From a checkpoint of a small masked image model: 147500 training examples.
Rows from block 1 of the decoder, named by matrix and row number. Rows with one number belong to one attention dimension. Each number is 128 + 24 x the weight over its row's rms, rounded and kept within 0 to 255. All counts start at 0. Numbers have three digits each.
# q: attention query (decoder.1.attn.q.weight, 128x128), inputs 0-63
# k: attention key (decoder.1.attn.k.weight, 128x128), inputs 0-63
q.80:123121129100102166143096151139136123114149149142150139121129095132120120130139126158123152113133142199154112114155106140112115124093083129110147122120176129121112104094134118136189127153143119
q.81:118126129134111095132156080117135154140120145157128103153119119123108149097147107143140124102135127135110105103112112124127104120114089093140101144103119129121120190140095170146184104149163139
q.82:126110112113119147112131117126153111105113152138128100091140180099128110164109185125113144147095114155150112096181152124109170144166133118130142129165140116149158115126158102104120147109140127
q.83:135103095125099131128169122143139119128118104096162138151135160108135091128158092125113147112106122082153158132100148157134171130184124104160111136145163095144099138086132129106119135126131123
q.84:138133132129101138169072166175132144116177129099127129112179122116096098132099134134151159147139123171119163136132113151062154107129131110105188095111152154119147098142141077136113093164124139
q.85:119172090118175128105147114131120149104114148120086150126141119100134097137139139135122148094158111143091092133142132098134118125142149115123106151141161167121144143135110135115139129156142106
q.86:119131124124130162080125153161114063122170143110168141130143189109100114133114148104131112153102119134142129077150155126102129119122109167126145116137154115128106097101167114146131124128135088
q.87:109156125088137177110089120162126184127124125111161130111147109132106105139125162124165145114099094122160128135115115084123149145132170087115156117137137163130150144170104123089135165134100122
q.88:118114116107130115166110109124143120190129158127113111097126135122168156160100112118154104173099137131094156148136132138121149129087136150139137139140184113105086151144114160132169128103154128
q.89:108140151089162109179132080119134145098127170140111145133101104159167145114076135085142109147096149168127126119129103115143120131064128166128123121142142156132099095145125137122151121130149165
q.90:136132166160140115095140153146091071145118087104116138098147141131115085109176133126151141136124109128150163142140139102127125079159149169123136128113131097122114121134133131142138122131079156
q.91:120134141114104141158154081103149159103112134117165134131106101160121126124118154108096125122148143137130083131109152146161170190110108112130160151119110164140139126138149097121102119088134146
q.92:135158109100100113156119093139132114101121140090115152105149137138099134157093061117117117106159145127136130159122130126160103112175140108123132147183124182116173094134115136136161117128190120
q.93:123136135076137178132110173146174076177112147130105095126113073138131116131090133090167181122132147192090126150116132112107125105119157137126108107151151137151131106136093135120145119111145130
q.94:129097118171116098132122078098156138118123098130121159160150143131088111127172157139106103149134135101124105122107135170155101116133150156162183139120109119142123131105155102144069138114110144
q.95:104155146131128101136119087084159161117127080139150160113132143129110162131115148114135144161113132051138130107128124143134185193137131154145099142109084124109121162128128114123140105139099140
q.96:125171141119134139115167134109116126094144173132119131114054135146157126135096137127167128081118058108119113114104099111126136083114137158119185113097106140108103140116129112155105153116162130
q.97:094138125127093138130132123096144119135139126180115108149150106151148124097142141140120117126138071077111071138134156160082129102114170144123131149131110109141115141106137135123117155147079136
q.118:110162138137140142123085099117094124103130164124111133104065107128119127140150158129147131113165173173112162193143127081103067115125104108117125110107142132118149146132124129066163139155138109
q.119:142118130172112084157126145119119171169071125100145149149133158123089134120133100178117107104125092117200146127103123173158129136103103131117114107110104116108091123138152149131135148200170076
q.120:166140142100136150095110140155121126120088110132102115113106105126145173118182090078137100093162094148118147173161122082150124078185125121154144102138121122100122132148113140121139178146104130
k.80:132169098115111138113097146135135149131110154105130113098144125112134123145105081107163137166113126141133120127125151098147120137114138148130184117099128161157136080168150160184105109145108157
k.81:135086108108095153161123123077173120125150167107120103108115122128155124108142085108105136154122102145107169115135166118122135120124116123104125176131151115105116141179095119105150115124172127
k.82:119146134129140104157085169111144155139098099159149092110128149160133084126173126144157106101151146134120158119110112142106116130170112152123098092136142169109148104146140173105099109111093131
k.83:165121134140119132102104123106147148092152113119119097101130154148106104154154128111146132104120140079143094154146136121144095105183095168103099141128130080184130143109151152119147137142117117
k.84:137137141135101155084100111165181129128152111126106109119125121148107129143122132139172145127148142144170105125106143124145114154141078125145149068117134151154138178123175117095142133079121134
k.85:144100094168132123128107107117101151103093122134103137165133141127106157095167152145091114117096121132154109116166083117119110100138117121154133133113172127118100109139159153101133096086106143
k.86:141082133132106119160097126122153144140122157072147143131114132142125098159112078083144151121150121116164132124198135085132129101145129154118110145180106159152110153144120148151109115079095113
k.87:131117112121093129166116130125116133138153111141150085092169131177138117148139135146107121125148107170145107135172104091104153079099105106109155129105112115103113107140152165097128126106178147
k.88:131128089127118131134136136117160122127156094154129096129122129183090128136147119150081132112112124084116141131101168182131113108170154118128134151148155129112113161176113154110164116128194143
k.89:114176077102127142157152109115128156164144095137123135153108112144174137120110104084111117151116140111138127131120121127112167119092157094117155163106116165124108115169082137153111124097162152
k.90:124144140110174141076134119133171150120061115151140151131145151129084108107137158145143172094140112105140122152160151087147130081150107136135092082114082142143150126102146141081144133150120142
k.91:102153122100150125145119125124124152137180131106149108136144101129181159111106126153143093117173132161113143116071120124112135159106137142135138135115115136135111124133107141122090171148118106
k.92:152128135127134149121121088156162130097114100165156108130133112111128142146146163123143096121123114132164125127141098125137097142111135154110160123107147150157119101109152145147145136101103116
k.93:105124085142081129147108136161111098147136138118082124134147111139105171100149139143095152139122108156132104090118154143134111138108138080130194115108178133090116057134138163159113074104095133
k.94:147136159148136079112104130121133122145161163146145116149092109143123118150169132150163123106135138117088115158112091151145169133146131145123098149157114125099121157098102072133125154158100089
k.95:143082161117174127165128100146154150117148099109170114119097110116140164145115135133131108165124112102138167149141130128090132113110115164125088132141096093139126149166127131082144135154182100
k.96:131155119102119089100159100161141139104095157132125118162136157149135130112112149145097139126108070107122103088131118073151084150106129174112125160175129142090120145152092149164075152105133123
k.97:118086137138160106154157122108142115139126172117158127146169145130147153136138174141103126173137070123119111116095120152080101129120115148158093170130093112140139174082098097134161124151111099
k.118:141127154102111138151123142092120098148059150138106145112079145097113108150129133106162129146136164135151116119121127131128131150156140109175129118146087177124128144152117126127123129136153071
k.119:117132168185150136166085148146100161131102120148095120137169106134097138116095114145113115076126116079173081143141132151138165160145145112159111086142141109078142112122105138106118149172125145
k.120:142098110126155128097123111109095123137145128137134148100139127146154094130134109122150097137138101162090103137111141132122113109166118182147118125114122154137126145162116134127159114151112155